From a checkpoint of a small image super-resolution model: arch unet, normuon at rate 0.0098.
Rows from block 2, named by matrix and row number. Rows with one number belong to one channel. Each number is 500 + 25 x the weight over its row's rms, rounded and kept within 0 to 999. All counts start at 0. Numbers have three digits each. After the name is the row's rms in percent of the matrix's.
# convs0: first 3x3 conv (model.enc.1.0.convs.0.weight, 192x192x3x3), inputs 28-31, a 3x3 kernel for each
# convs1: second 3x3 conv (model.enc.1.0.convs.1.weight, 192x192x3x3, transposed), outputs 28-31, a 3x3 kernel for each
convs0.9 099:504525445500512504476530497496529460472484478509517469499481467534502482546497524447529464504535497454519489
convs1.9 091:477474506485537536468490509484521492486494517501486522491478482465507519519474491502559519482523515516536504
convs0.10 103:509533488491480446479529463514528503480538531502508536507515515510505508533503461530504587500457538504461493
convs1.10 099:509438467504511485531527485496494486493440534490484506499493445491496503448481490494545522476515488467529506
convs0.11 092:481495516517481487528491545503481483485519520516505472514503483475469505513503478568441521579536548547502546
convs1.11 079:494485457483492508485501510509493488543499516514465514527517515496490522481467536584481491526483480493459470
convs0.12 101:515523540488482460454523516526485465501511499518474476519487479461532501522572510575534466507535510501509455
convs1.12 119:502471549526516520510479539497493519487497549481476461480514492458491514508495503437463553491501553518514460
convs0.13 094:507531480526493482510491519494469528451460503462496513514505512520493504529470465490486490489523531506491491
convs1.13 090:528496492498504526498472492481484513519508580489524506476509481513494501538522532478493475491510543518474516
convs0.14 095:484505510487496454535538453485526483550472510504477490494481473509519495530507478488461519462512471492514463
convs1.14 097:474496514501501486531499496502458500527508488545556503508491491482513474491477486533484491517508529493491536
convs0.15 102:503497462494528498494495483497480493484498488513505487543554518533543482534524513527519522521522506474512505
convs1.15 090:499518487489517478490488450463490526496483492501495447481441464476478450517484480524473519503466484523505537
convs0.16 101:458507487515520503490458518481514479525498518474497546472497485505502524493487452520560553534484465513548486
convs1.16 091:493495503491485478467503503456485488492529467480477504491474512510505520525492530504488525523462546521458530
convs0.17 110:508490483477467523476508517534521512518500483525499494450490506479527539511528466455503450502435542526492485
convs1.17 119:481494531479540498480510475481504499503483486469500451534467458466499505536547441471502479500553504487518522
convs0.18 110:520491510531451496482522505493495510551429557489553469482531470522485482465490518494478548476498535508517519
convs1.18 135:467520540485518493481533483494487495487513464496468498501494484504509490514508448503472514492511506510486526
convs0.19 098:529549485422512470490540463498512502495532513464491525447533508501486493539487554470518508485584505486553455
convs1.19 092:531536511507485526503477486483510491528468494478500477521556486510496488451430523507516495495481453504510481
convs0.20 103:471511491519467501511443457507505442544490489496529481536507519494488531477499530508458519468503513511491509
convs1.20 106:508503513481487470502534506522499521556504450495497503529445490500478471524492467514508532529474490485498532
convs0.21 094:471451467477476490531521508502497520456516514441491505465535481519507487560463488440520578480458448507481478
convs1.21 081:506445456518502498529541548519477530474514518491501520467495474509472467504504487501526526502512515474522542
convs0.22 093:454506501450517520442514548517483512484504489495534512479516509525511495506495486509515520502454446514472473
convs1.22 081:460502546469465521492497502470466476500474535489532524516479515508498496472438461527519465509506521506554500
convs0.23 095:510510473466506504465526547542469462519523486508491499490489488475480516435479519517557476470530530463469490
convs1.23 082:507474493530517513530482498462497499482503516527525508499530505512497514527531582443520519481507534479534447
convs0.24 091:473469470487502540468519530512486531514490488499509471502499471485477487515570510447497471479480487463507547
convs1.24 079:484482523495481535502529531508482454497528498491527494487495518463486515552489541518499518485461521502496549
convs0.25 095:452488507473511464489470495498489476491504502446537543473473490515504549513468505523524503495495516514532465
convs1.25 085:543499467537471497540482495516514509505487510460507545475500505474487530500510533526488535477488543488511460
convs0.26 107:467548517482509516502535516454488498482493472501487518510484520506494540505496510501540452518517424549504515
convs1.26 129:480494486523503474520472510526479559510540526494536530500475521479487468497472449497494506495491491467492505
convs0.27 098:461493515472506481504539502505501508443530523477474506551522481497488529491457563545492513458481520445448503
convs1.27 094:523515520540498545510506537521530524525518534520479509503504458488518481489505510497513515553511493509577461
convs0.28 094:487481505546554554500533486500471474509522485502569503507466516499493521507523536439475523492437482513503510
convs1.28 088:498504512472458505518476498513491511501509512502488494507460506508464517494522543520458496531494522529509535
convs0.29 091:463473480487551516518556499510503476517493464526492525496519546533490451540477465475441533465427472443493481
convs1.29 080:507428493452480499501506530525479486514529496509480500506503495541510520502507482519514552509512577524518496
convs0.30 109:505538536505525534507503513470516468495488498524489504478486468523499493487485453474486487500492461507486468
convs1.30 126:522511462473488492484473519512503519480465537458490523497524501507516472473530500506524513488519484486519493
convs0.31 095:445473536487492496461495498481491503516485513490545496517518504486505508497502489523499538508532532406548511
convs1.31 082:514458543508498525512502532517499497495522506514477502487455493495481553525478512499557502500525483476517480
convs0.32 102:520502469460493494510448511533485499512500469525478550486500511496524498467476488499475488510497477525567477
convs1.32 114:516540540527501459536505500497506481469483521468511525500509492511498460523508455531464513507505501507486491
convs0.33 106:519511532500482516512536534487497539497493477522483452510513507504454490537455457471512514412472525491471511
convs1.33 108:469498501483536518466486500492547538505500526546507458498489558536513544510483482489460569479502542490480520
convs0.34 092:486539516491527485515514541472482499503511511513508496545537502494471473500519490522534467512539524467501468
convs1.34 078:488452487522491488527494506523512478514504463512515452510530495520550486492511469529543527506522482459556458
convs0.35 104:478480514497494514550487490483518467516486490476491502516541463530541484510463515519545554457540540424464483
convs1.35 110:458490479446529506462527493517490495467487483490507488511482517497475457563507508517472511496492526521558543
convs0.36 101:470471497495518512486497519522485492509492522488501511504525513465514492471527535517513514516518513513479525
convs1.36 092:494542516494488519543512545520556446480487478512485482463480484536515488460500506486502498456466472497501479
convs0.37 103:504533511526483511529540547450531475488517494477491487479464433521497471481533509492488462443422493506519492
convs1.37 113:475487525485477502479454481533496490487503499491469521473495500512515513537542504519522513506523546518504516
convs0.38 099:518487470506478518509561500477488509505503529514505513519509464500462467476529569494489542525495573527555526
convs1.38 098:501501477512494503512490549533497505495514507514504505446465480504507452552536544465506468453510456461469496
convs0.39 101:501464464478467481541558492494483475492524532487508534485490517490474514498451490461548486499470459481495475
convs1.39 101:503475464509534523499497498484500474456515505505515488514516507470534561471487480546540470514508490526519574
convs0.40 102:482513494522538516519475504528489508506483498512538496469498482470539503489496549497485443515460471514525455
convs1.40 110:493494471495516495489524476508496470522524484524521473460486456489509514483523509487487473525564462537502498
convs0.41 100:490533579498506547454535506519488486483474521472473477480546493495508525511487466508546562504557599505535558
convs1.41 101:459432482477467512445469544517508487507494521499512503482490471498470478507492506432529516460524495446504525
convs0.42 098:511473509482441488536485533502510521496517486502524561534531533479492502452517487512535447487559495499518589
convs1.42 112:449491497487517470499513503445513501452524482491506490491462498533510495523499472471493481514502513495476527
convs0.43 096:507506559494494503498486516462473466475489454465503523503485527494492548489477480520485497519485481520443417
convs1.43 090:537520485515529551474494541487552508501530486519506521488486505514518492479498454531525473505523512510552515
convs0.44 097:497518539486488582464480499493491527463486464497511497512475472530497519451489498491508480487470460551466462
convs1.44 090:552528544480506483520496464556504516519509507466491480497496498491499494545529474517496518541494503568546478
convs0.45 111:530496481547520480550530514510495511497494523512488489495465477504492538445489498482531473495523509452503530
convs1.45 124:459497480507480471519504468497494513485513521492510534504528520476492493537549509494502495474490500483481475
convs0.46 094:497476542509533513487463443507542522489498499495468520522519495509487506494519458497489451507509446544494441
convs1.46 081:506532529493497546469510500499516501476485497465462514461487523549507470572505465515528514522499488570508560
convs0.47 099:535479517536521548479454490512501514477531518508483533464451460464470444462470478529457416547478465535583494
convs1.47 097:544526546487505490484496521513508511531487497495485475505502572513533590547518560488470565500450489499447470
convs0.48 100:531527561525537531486467445530499440454503464495547511500535505490464527500524517510491494502461544538512445
convs1.48 095:500497514454441491527507493514489494494511539521483523497484508464492511500515503497493471530517493507434454
convs0.49 099:516554514505487469492505508523486470482557511543525504485505509547548512468476483520510549562562512562516477
convs1.49 094:482497476498545516437488466448438479477487521496501491491523508482458514516521530485488489523465470476478482
convs0.50 104:481510574485459493495500487555523511532513515555468540519533455498536456478481495521479512487500548501507529
convs1.50 111:519506523490518512474491504491492504502524478472478479480478511500534533522496485470468537500471540491519553
convs0.51 093:502539523480533506542521499544507493528528502483492492483500472494491462493503520534500538469471536454455503
convs1.51 083:499484489472486503460482479487481469500463502475482502526502504546512497544503468506469527450488555518512567
convs0.52 102:498486440503515474503482492466527499465487491508493484545533499538472529514504528477571515451529497457512527
convs1.52 101:499476482525466517563474534501505486521488514506511532464505450474504475457501485493581549468528549472480495
convs0.53 101:518505484498501486459497486473489499453470501487461493469482525486524530476505529569566513565532477574539508
convs1.53 111:534512503509473475500507496507545504540525538510514499530499509533497530504514506533491481498470491469457414
convs0.54 094:463505546507458469444520520477530544463517511484481477499474499506495531524503510539515508517544492504545511
convs1.54 084:452517509513534486498531582464533557501463539470455499477515490486513467513538435463522504472471509531480481
convs0.55 104:500468441498471516465491518522481472506460501480494456456485463500528472500505467509486524478527492479501512
convs1.55 118:464527512465563508485541501522500504489493536541486508536521531513473550542486464531493485475459487530463466
convs0.56 095:474477529513499515490467480513489450505529463464494472472552554511493530533523529403523507420487512448475475
convs1.56 087:516535500488500535469491495500536566517474494563514520509489445541492443467478509504564543490548559515532537
convs0.57 098:479497498534503517472516541521488493529502512523491532483454450482497495483508514496488477500552448519513434
convs1.57 085:482509546494503484477465551464494508483503472474513478478503585532503536531493509519461482523483516543511470
convs0.58 104:509479498557488491462503486496470568542461480497511490509487494477523490519513490447547504423502526504535527
convs1.58 112:529518533508476484536484521515517469511518446488492459502500459518523517521499507469509465516515490546441509
convs0.59 096:504459492484549534483501472471505502553516493498515508500525478512546448467472473509481505438448493491510532
convs1.59 105:526529503497508505484502498503438489474462507536453484507491526532486517521484478533498480510503520509515486
convs0.60 103:523482508511516536531476485496444526477492464481497498480466480499470524551524523477485527546510482531526563
convs1.60 101:499504511498512485465549463483484497514537501502550469508473458511477478500486488504493480532458489511458538
convs0.61 104:541530492522484487481493483518489509502487506469524504479507517542510490522489477517495499517494526515486516
convs1.61 112:479522528472480476501481459486510483495529473500517484512540515552533501519479529510478534492499487490466472
convs0.62 101:522549534497549515488468473492513500500477511497487499537469511497531518524534511496519499476444509472480464
convs1.62 101:536517474513511480479477520511518518501493464473490476500482462464478472536512514504514470533520479502522527
convs0.63 103:494514503468533497473499464544517486555484511534481480447478522464493562475509555468447515473493445490489486
convs1.63 106:511520464533550454527516501454468480529497488544479465443473533494492528507514517390491530437535567468508535
convs0.64 097:528556500435491504481550515491494502532509452520475491515441469522531457491497425534526461545530536484519519
convs1.64 083:484471503507446503480460507505469465462514491493537514522530528499503489539496492506493520483530440505531497
convs0.65 103:479481504500487500538517540459446510494441475486479500522504501485491444515514456490448508518432465503495468
convs1.65 126:494463448537492470527503478504517505510503465530526490547519544495511521480524518515461543518463525475452519
convs0.66 109:508491531484465517488498464469472515530490468519495504530532532551537501498517522513488509563477464473534484
convs1.66 130:504499538494496519488519499498477478508522466512487517514504474458457467497467463537542527523522510512492518
convs0.67 100:473452463498532483441463513486511534499516483508522481521512533516490550496482458577542463493497506461477475
convs1.67 097:500512562459494523487524550507480565504483531482514537542505481454478519470482501514511506497474521492494470
convs0.68 104:481538538524541504517482490504487497496496508494484467490484467483507453451539540475442480450477451450545526
convs1.68 112:482492485489458470503501506520487494518507496494491510495472515508512557538564525494468450501487477504520514
convs0.69 096:491516515500517537491523507546529529529494525507503464500499505510482464526508504517596519480507522484529560
convs1.69 090:530482504525490477491490504475505511479518490488485487518493521474516498423462495473497477438456466456448538
convs0.70 091:488513483517478535495459465505514508514486505477491490465493504500506502462473481482475535506466561553547553
convs1.70 078:515542437457501444487495509513536506511515472469502508552526502527511498512441483511491512513484495449474450
convs0.71 107:511494509481509522514483479497516452490492456523508482451490531524498518519486523541450516503432503525495454
convs1.71 118:529502509490459510497505506516516477503516515516513540480498470483504523518507503520514496528574537514491466
convs0.72 097:510431488508471471511457501536502508478461512529478453544553513524491464464530513513475500513492482445403478
convs1.72 090:480526494490526463511536522506502516486526485465489454473485496523528527508518509537547481537522499568531490
convs0.73 096:532477544498476501511537501505443495516487472517519487489516487505527466509500506518512505570510518475510544
convs1.73 084:471472504491491514475486515499494513513471538520538510443528504510520514455491481473500470499558509493527537
convs0.74 098:483502550497481511459434457511528536514483467517522491492478486485507444463487523516517495529500482493505456
convs1.74 091:519540558448505502499517516478506510495490518472493505502486471505473516516485499573518494524455445527484471
convs0.75 093:490477517494510481503525463486496497488487497494515499525492509501504517505526506513536477549473533488508524
convs1.75 082:481489501515495512504484467455493510458504532484503523547503501496505504486467483438514453488479472523465522
convs0.76 108:516499446553508472525488449505481568471513503538480522551528479499455524549525538551485557521518534516539499
convs1.76 113:506537514541498501529538517500484522494469541523502485449515430477510493492498466488511534493492461461522425
convs0.77 107:518523504495494499521526469483471465517496479477479478493516507483492431465489507466488529455456478443527502
convs1.77 127:514538499470509442519490449515537491501524466496482465497513489502514531508493452451527462490513526472508503
convs0.78 097:524504535493532489468498497520477497487493477486503494507512503528505512494531523469481462469493502490530499
convs1.78 087:511501502512506498432502521500496505520504528531496551537482521488493531497530461532438485489448523544486527
convs0.79 112:521470480481524499530482496550432531421537438511504514490521489526520528515479490460513513498481440514505476
convs1.79 141:508470480501429500467499477493492484493470512484504475507502484524499485480472496514484506539494532502511544
convs0.80 094:500478476451490478514537548480494473485512490477502472505460516494540521529559503568512498541486538518524501
convs1.80 081:533536525564518522499534526459537517483501500499500500486458472498489456484479503502523522505497462512452427
convs0.81 098:518502472522575522505528548458488467460434472454482507519516504498529487512524507491505499508494506494470522
convs1.81 101:451477480512489503531505492508520513496509508485498494490489511472487527486448503501505467479472465475490477
convs0.82 096:529482467467505528490499512479476520517506493531502483494498502531528546574501493515482461523520502529493463
convs1.82 081:463494497497498467541499473512478506480500498527494469534461513448478454510435410517435489484450539497519525
convs0.83 102:486486565528531476470499473495523493455497454478507483433472482509530499497507497514483546472504521488486455
convs1.83 099:561506474536485481490517495462477511529518516549515512480535485575479491452509559493512515471539530500534494
convs0.84 101:508556502527486496492500477489467530517462509491524480466492526521502477483515469479515491511514446465492526
convs1.84 087:509497518523509496472443495476465468502503462533528452511503549520517417510499499447460480498473492484538543
convs0.85 101:543546460471429487511506497507494523494507542528495497493507535516502496486451483493548506515563469469430476
convs1.85 099:479480536516547537512498498497470508489501498500530546484508496478500526507523558500484496525513528474491550
convs0.86 097:542532488495513505530520523524484505484498503521495480495515491489476468481487472454446451487519483518534513
convs1.86 110:507493478476470508490467454495522523490517479507519467489460521510492547479500509474454487462481502535541485
convs0.87 106:476474488527461525478520545496480456509496530556475512531486493514506478468485426528470465502456514531457548
convs1.87 118:467514480455484498511534510494511482510523476512527490514485513514494511484519531553479492480437530450492507
convs0.88 100:529528533524511510520450504479498491494480534493482471498479488474512523460503534496475554500435552551499530
convs1.88 095:469482472512482526503501470542501507513505514517478524470473478466498508482473494527494493523473507468481543
convs0.89 103:483508435489494526524450467490501511486494537514504508473468541523490503514533522516501514534497539553440506
convs1.89 102:518514534476543533504515527501506476511475497494473473512481473478488529454486503501532500496492506495509495
convs0.90 095:545501531480509504551528529510495493496492528490475497509541539478503513478528490515451468527485481515496535
convs1.90 086:443492507470490522470480490483509525485487475471509464505488502503517489507492506506485465549529503496535523
convs0.91 104:514502528555487504502549562512467508507504499501518461477492471498491477466489484523530507490486500481442490
convs1.91 112:525506489525489477476464491496489500518511472538526496532529522508489445533506536516552510532501496512474446
convs0.92 100:485458452488546519464486510521488463501457456501563561506504500460472487481459506522532488478485572462446507
convs1.92 097:518507554510495514528513513490525535527492530529488482507482474531562482503529507493515513506568503478510506
convs0.93 111:537488457465508508524502492483519462524487489489519498522474486487520481494487490473523499546493494498533481
convs1.93 120:500473474500513483514500485510516536548498462530532473474482499468494565505512477478481508513546485513471453
convs0.94 095:450481504465500500504513499471512530492483521467477476488479529515489508513542527540473498472448504489458511
convs1.94 083:530509463518529507557541537512509484497504467481522527507496484447490477470500485482483515507527505516558503
convs0.95 102:518535503515546481499482488533546497524509495501500468500518496531492457501491493577498518492579474516510484
convs1.95 107:518525506507459496483482512530489498534527479499465508506544516528484479501494491502469463499511515468546491
convs0.96 091:488489496487519525505559498473536502504511496542511473509525500550493470514499558487514484574522486510451500
convs1.96 081:505467489530505480535459500511509479537438496546474493466491515499524484493519489513498494550463467488596489
convs0.97 104:508483535464500466507469544525483466517504506527514482508515531507497499578514468545540504517487528532474492
convs1.97 101:478516511474520479469483487496476557460504502461524486486479487504507492493496480497467489490504523520499501
convs0.98 104:497516515483509549491518524478506443492499487508496513511498485518515448487484444493552549476534509457481429
convs1.98 098:485489508464483492487472473529482511510508447501523529523509527539492502532469444545473508504516502486472498
convs0.99 094:553541514464490497482535503512515464514500457488491505507495522533476504493532498482515465533516446490568516
convs1.99 084:486426470496451504508450476520522500498512513523494537498532504471475510483436468450433472472467495480517551
convs0.100 103:521516468530522547531529527475481507521484482516505445506516494519509481505505474537463515561487514534504479
convs1.100 116:489491459517516467515516489514497454468499475492478553489536480491530466464471449482548530450518492494495501
convs0.101 108:475503510509479500543536536471504491478500471503513483507493482523486513510491485499541483509499516451465517
convs1.101 119:488483498534487530522491531502512478499524514510545546507484502524491475551558523505504503525528462492534456
convs0.102 091:469562486490500507477478498548488494474512509503526534492478494507495529496477475459480489494517523582506535
convs1.102 082:503515519519492490502453518473482507451486484488508499506491526467536533521507506485502469506540465455534500
convs0.103 092:511533538524513493515487513495529564503525569497519588498488461509473459490503489532495458511515447502502446
convs1.103 080:500529548512511502500510490494506465481473478485479480510507506498500501506522497484508487510510501499496479
convs0.104 099:476489509542545557478488513527542505516534522497532515493460492478443512469464439498508489535504534512518503
convs1.104 094:491490462481434502481456499507490525534458499474486483508515549509546550496515548536545509531490484463496505
convs0.105 094:513496496515521547522504500504504517528538506466508514551511524486484515543495476485500472488444510447450486
convs1.105 083:455449508472496526479517509491491513436477483446498471515498515486537524499454471500521515519501512520461487
convs0.106 103:501522520519446466517498462488491496516505463487491488540502499508485477480436496535493473530562484520549491
convs1.106 103:515475496492514495512498472512528534531523487473490511520511508485498503493454461510479525486480513484506483
convs0.107 105:527526529520526491461524547497494520487490551510485535488516472492495539484471515478476429493455446516528567
convs1.107 102:481478523449466524484460512463468498485532523509523528513503507472476529484499520478461500545482505554501510
convs0.108 095:488495517526517505502495494484517515491534542481509497565513481539441465529514510535426451489451453501477450
convs1.108 089:499471498522481464534509495444498506472466478493471485526455464519499441492488492547500497535508478515597467
convs0.109 104:547511529487499511503466459502550516514517506510465528513485556466527532554493552511507522506454505479488495
convs1.109 107:538531533508528519443456480461470484485502456517457470506507461529474462487448430461506485521483527503512538
convs0.110 107:490551489507482498518517517476548495503493533494445483498442544503515516540492472525490497550509410497507449
convs1.110 113:494504484529487529524503521487523497499528523486533526515511457479544478531507506494547478578519494508559474
convs0.111 096:564544498538542465488515499489519524503483449488510518508489473497519527514456515493531499507577543524513491
convs1.111 095:539521483472471495461443489494474488512507504543526545496522507470442504530506508518454535458490498468452450
convs0.112 100:524508481484508460521507508476501485482439524480487475462491481495457525555511550499476516518492433568478445
convs1.112 097:514522507564534485491496488536513499503527525479486535506507516529497515480474457480455510521452467473509495
convs0.113 094:516517481513477449534494480502524532503519542534531539490469506491537531501487559499474523520573536509546504
convs1.113 081:536483508469477490498519476470509477506482515477501492491504503512503482469461478484485487495491541551475512
convs0.114 105:480460479474514506523526532501505493503499482488476501470525540487494527492475528480502540478451462501477452
convs1.114 120:463474517476454524502480562518489506511511498479486539502517490475487469494528480501501489451545519485552501
convs0.115 093:471474473470488526546525480453522513527495493474506472450509509515524493554477457490556537507576493519550502
convs1.115 081:524527495515468477542510486496482463461489513473514545526503534484472478476463467493450450454447508525494531
convs0.116 104:507498492520489485478488517468484489497513481526501547483533488533456486480477465453511487480511488525522480
convs1.116 139:516475516494487515513494458533531510492497538496480525528510496529507493516446488570531443500534476471477475
convs0.117 097:462490501505500485538508430490492487530532502494538552508524508500511534487525492504513557530528568586516529
convs1.117 085:530496488494479487496484509533499484502470485454481509538510488534449463470521506491477483540465482483469489
convs0.118 099:496424481465507470478498478497512470485510478532503489508529522553518475505522493502490464552503493487526520
convs1.118 094:531536530483543491509530496507522505510480515507483544454487499517478489513482454511500484484515493533472469
convs0.119 102:478497473416511514458478465495507520495459516482494528511540503489490465497458460427498467401499526512496512
convs1.119 104:497547525524494565486510512523480452472526514506504518451497501558522478518499535475528500505529490470483494
convs0.120 100:515504494537516513509516516493526505552470480484455477463477514461523508473494513509554443547495483558501493
convs1.120 099:496535496459505480478495549528488506503488502469482537481496563467448558512482501502493481487475465521519504
convs0.121 103:508502538432460564483464480480498523480488496475478497521470459496508459461524493504463512506465516456475460
convs1.121 111:525507532478493526472433514512498505566495487513534533512524493559499501503526476510516521531479511499434502
convs0.122 105:520543471497499478485502521509471483493503537517512527487479490490493461490506479510391525532508553513494496
convs1.122 113:492541463481518462483505489497518528486535498513510479513500550501504489519515531500483512484528529487514491
convs0.123 098:550498510502512469516506523487493488504469474496563497481495500481509526543513545444480509456469536469463530
convs1.123 084:520484424509512503517533534515501487545484509500523491464504463481492491513546534502577529446507552520507576
convs0.124 103:507520499522551493483497472540499507510492473553529503492483485428477544466530550464494489517524558502467480
convs1.124 100:471542502490519501510465493470482489490507502438476482517468507481514485497466491490499468451496455511488517
convs0.125 101:495530514465485484444493523515513534472466550464489500464457482458471465563511461512454485505530518513508462
convs1.125 095:526518493509527511505512487464489539477534505522504476517499529518496509495489490528519500503520495492506466
convs0.126 108:501459470539474478517503489535489510519482515448511502521528500460497505495548498537519471504531478495486441
convs1.126 106:513488499528499507522500483517521498496507498486486509458464519506507497528504444552450508530515504550550489
convs0.127 108:530495505538512523505458511514523505494499470526517496479519492510538510502527460522512483434451485479548488
convs1.127 110:465521455501519482484518479483484483488497478504470462527516498490465481494478495480437535478510565537489512
convs0.128 095:538521484506533527523515492514496481517508502510494540523474477519532475482479520514535561468540503495520555
convs1.128 085:465485482480479466455460486488505478506507495533492519476516469506516512497538499485455485460456494444449460
convs0.129 102:519457505523444493503522497500517488441526509513521515521480501502462477499448466495460517497430497511577492
convs1.129 103:510479484498517493502566467476491504507520545539491479503483488505513497546523503511512541512465533547476542
convs0.130 099:495532494541494487503463494497507501473541469494500506462467445508514488480476494489486493468535509478518541
convs1.130 126:523478482537507507536481498512464512497507509489483492472489532467503490512556520491483481492479524476473477
convs0.131 101:478455574551474484534496480515476503515502490514498454470524474505509499524506519507462465506471496533479507
convs1.131 102:512510496461501473464535512544483501451488508497551489494491467521471480482528526473504482533468466564468488
convs0.132 095:471514498502472494529501486495507550474502514512449461438471500502508481552504492490472525568487468481446435
convs1.132 091:494499471508528475478533563475471542511459530512502516518537511547517502480470490537522516515469479462535482
convs0.133 095:473481494474477471481464505482470494498536540472500512460500511482498548469496531456532500505518463507437480
convs1.133 099:546508504539549502511568485487497529508447519512494486460502532503475533464509555544559505544510522499523529
convs0.134 095:496521470511482489488503519505541530481518564443538525489512501488488504464519506474475506497446487481447481
convs1.134 092:507529486547552506530559471477492526517499482504493472506517545505516493436482483537474475527512512503529520
convs0.135 104:505486493474511469485499507498506489581502536553488453480473518506514488512478460500454509477555531494469465
convs1.135 102:501486507523509546492490520457505500523505457532557518555558496540518464476516510507566524505566563486550508
convs0.136 093:507517478511450450508498510511512528479504540505523538518481475520481527458490508490531520532544508523443510
convs1.136 088:500518519525539514527534507522472445523541476490484484481514501480479486497492462491491506519474491511444497
convs0.137 095:518518510473489536526493515499475467549490488555525557472447461486466512483507490518426471526484517475535515
convs1.137 103:505532540504501491497528499495486496523484505538464508525486485497531506490505521512471503519474487508479505
convs0.138 103:513492514462502526527579562503508476519523461489500470481490452463535504504515552484469466477510461514517496
convs1.138 098:499465486463462472491509486533486489557462493495502519436487470472489493463522557486556507488557481523525499
convs0.139 104:514512527490542532529488536477529497476497526481461483530490484517494495498477477514487485485516493514477562
convs1.139 106:489504488476493497498475480494537503493534525479486574531549482457489501524509510502491481506517468519523481
convs0.140 097:520468476486452466493454471498502527487475530461523505476485488474486488495488487484516465485484470444499526
convs1.140 084:563526538547487531569547502516496539512499536513498466465486517468516560519562520487549516530467571509431569
convs0.141 097:536500487518469504504567538501535508480521516463543469518475458511503510510495518513486494519474500481534456
convs1.141 088:492463480475510512461478476531451462512479495517485491469490493470497523489505518477499516474521552491508519
convs0.142 095:492518525520506491503487474517509482481524515470506497508495487472464478504500524590538491475470491437454520
convs1.142 091:494506537471439528456472502500547534511470521490489515459499490491550508517569556529557508531526472493465446
convs0.143 095:534493547496508451540536515480485491475508467487514496473535524480523479510524459481534449540494487543517490
convs1.143 086:486461479511495461450497479489487513495509546515526495459522489481517490491494472468509493497505568496503556
convs0.144 103:532510514510497502489446520536512497509508535494485519516472480509492486511545501489508492502499483513487516
convs1.144 101:494555459492535495508521509474500491505490493529509523509503515532520523501538530539456474520467487518511491
convs0.145 095:508511439508453496509480478512504481468496485459525482512487512524481537502500504519487538489457547534463513
convs1.145 084:531504458511530510522533470503501530528502516546508498482521512487529470460512485483491490454489507483522519
convs0.146 098:487498492506471489497462432464477480451498469477513499498540499530531556520527542452523472461514487478465490
convs1.146 083:507504512528491546503519547515513541471535544482461545497511462486529492481496484515569510515558446486523461
convs0.147 090:476489466484488490525518510514512536487507512483458529486524538476547534533469529557487543479532498470517570
convs1.147 082:536501492556534540537513558447469554477491514526530547528503484476508514484511538485438558503471510516496508
convs0.148 099:455495479508527485463542540506460467495501473481483490485506475508520526495514530488478471509524517542559514
convs1.148 096:508474526495489478521512488488479491515485519511546498529467498495496509434500544520516524543520504537460461
convs0.149 100:444511504495501469478511476492550499508559453458495477496503505489509529508489473496493494503535499436508464
convs1.149 093:504488516523524553493506550462518520544511496579511483472481457504517516465481492510521524472512516512562444
convs0.150 105:507506461496521483475472507494431497506482530478496524499497557514459540525496461452478497488533461505488521
convs1.150 104:526525514520467534501484520513497448508517496500509507478588501473525464489492472499523487467480476494486505
convs0.151 094:467479530510516478493494525524508510507508546488475521544528483514524543495483532508507472486502493469487511
convs1.151 079:513536521466501498465495495500518506527513479465490501523496516460469458458532477549480514526463508530492480
convs0.152 101:572499481496463559472473483500488504476473523468485517498564509486454510470462540486527492460493557500558539
convs1.152 099:488530506553562543550491508500512501489506510520477514482516481530518525459522565478458477446475484535481482
convs0.153 089:467510534478512498466450482544545509510502532512532510526507487511543494484512479514483485506504517486508512
convs1.153 075:517498515511476476477479516488515504475487460438461481518485470549467480499439494494494478471498482482548503
convs0.154 108:540483472477511480484567556415500521487495522511486499488497461481443501473502500507552516450532542436528502
convs1.154 121:490495548531493549502532523521507483508525527510527514501497476522537496518510498489471506504490540533479509
convs0.155 097:504471563500540525520503495477508470519482492463499508524505498541523532502477483518521507481461525527509493
convs1.155 083:508470489503491521481485509509535506489518497509494510500486490455504494499471499489520444472504490468497543
convs0.156 107:490492476487546518548506501507501506525547522506498516524515573475491471459478456483530494506504462527482501
convs1.156 114:462502506497455518505492515496490499482532486482486481450457511490500520487527503457516512485502506499466496
convs0.157 098:526488528496467474516472434496485523544517514519513495523532494471505531469494549513509475534524540405495546
convs1.157 095:506539499519550502508496519510509472495474483488540473495498487517488494474469516472493529483479517530489537
convs0.158 097:492514469500477510515479452482525539483488518524469533523500509519490495526507495551478477510504462495524465
convs1.158 089:553527476477489505495489520484492501487508482492489487489476439508463460508511500523464537497495543499541535
convs0.159 102:501473502476457476517483485519509460537523486508494479512526517472468485501512512450536523481549531439463542
convs1.159 106:492511499492486502496471532508486518509483500527471494501481510517508506500473521497498455496495526493495524
convs0.160 100:509479508495511480521494479509504527536514474498538526493500556450472514495514507489500531458497484456440467
convs1.160 092:483470484512494488507539476494539498492489463497475476452499500494510514483522545499501509523502505480481516
convs0.161 094:456453521493475506478461400521498521537473493497501528542492512450507484482508549580535556485504479468516447
convs1.161 089:507511548519518489536509522520547519557529503487474481501494477471482548443479496525523466526507458452467460
convs0.162 097:498535539527459541486468484499542486498483484510492489535475492543481471497519558483536533466497577460491492
convs1.162 086:468522467458485489472452440519511525473492524466497485527482502524494484502507479467458496494477505477493534
convs0.163 104:498507531553527518465468522470514466449514503514517518505525490517474513522433499474476512454513473455510526
convs1.163 106:522513498484473480456453495505514517512464554496486517501517500530525526498491470489479512528510533486528485
convs0.164 097:479515513489499514508551527498484541481492540489502488489488493527544486462500488501535550493492524476517550
convs1.164 091:480480519484537477520499501534482509492494501506495477533485483534466476483479517498580506520537471516482486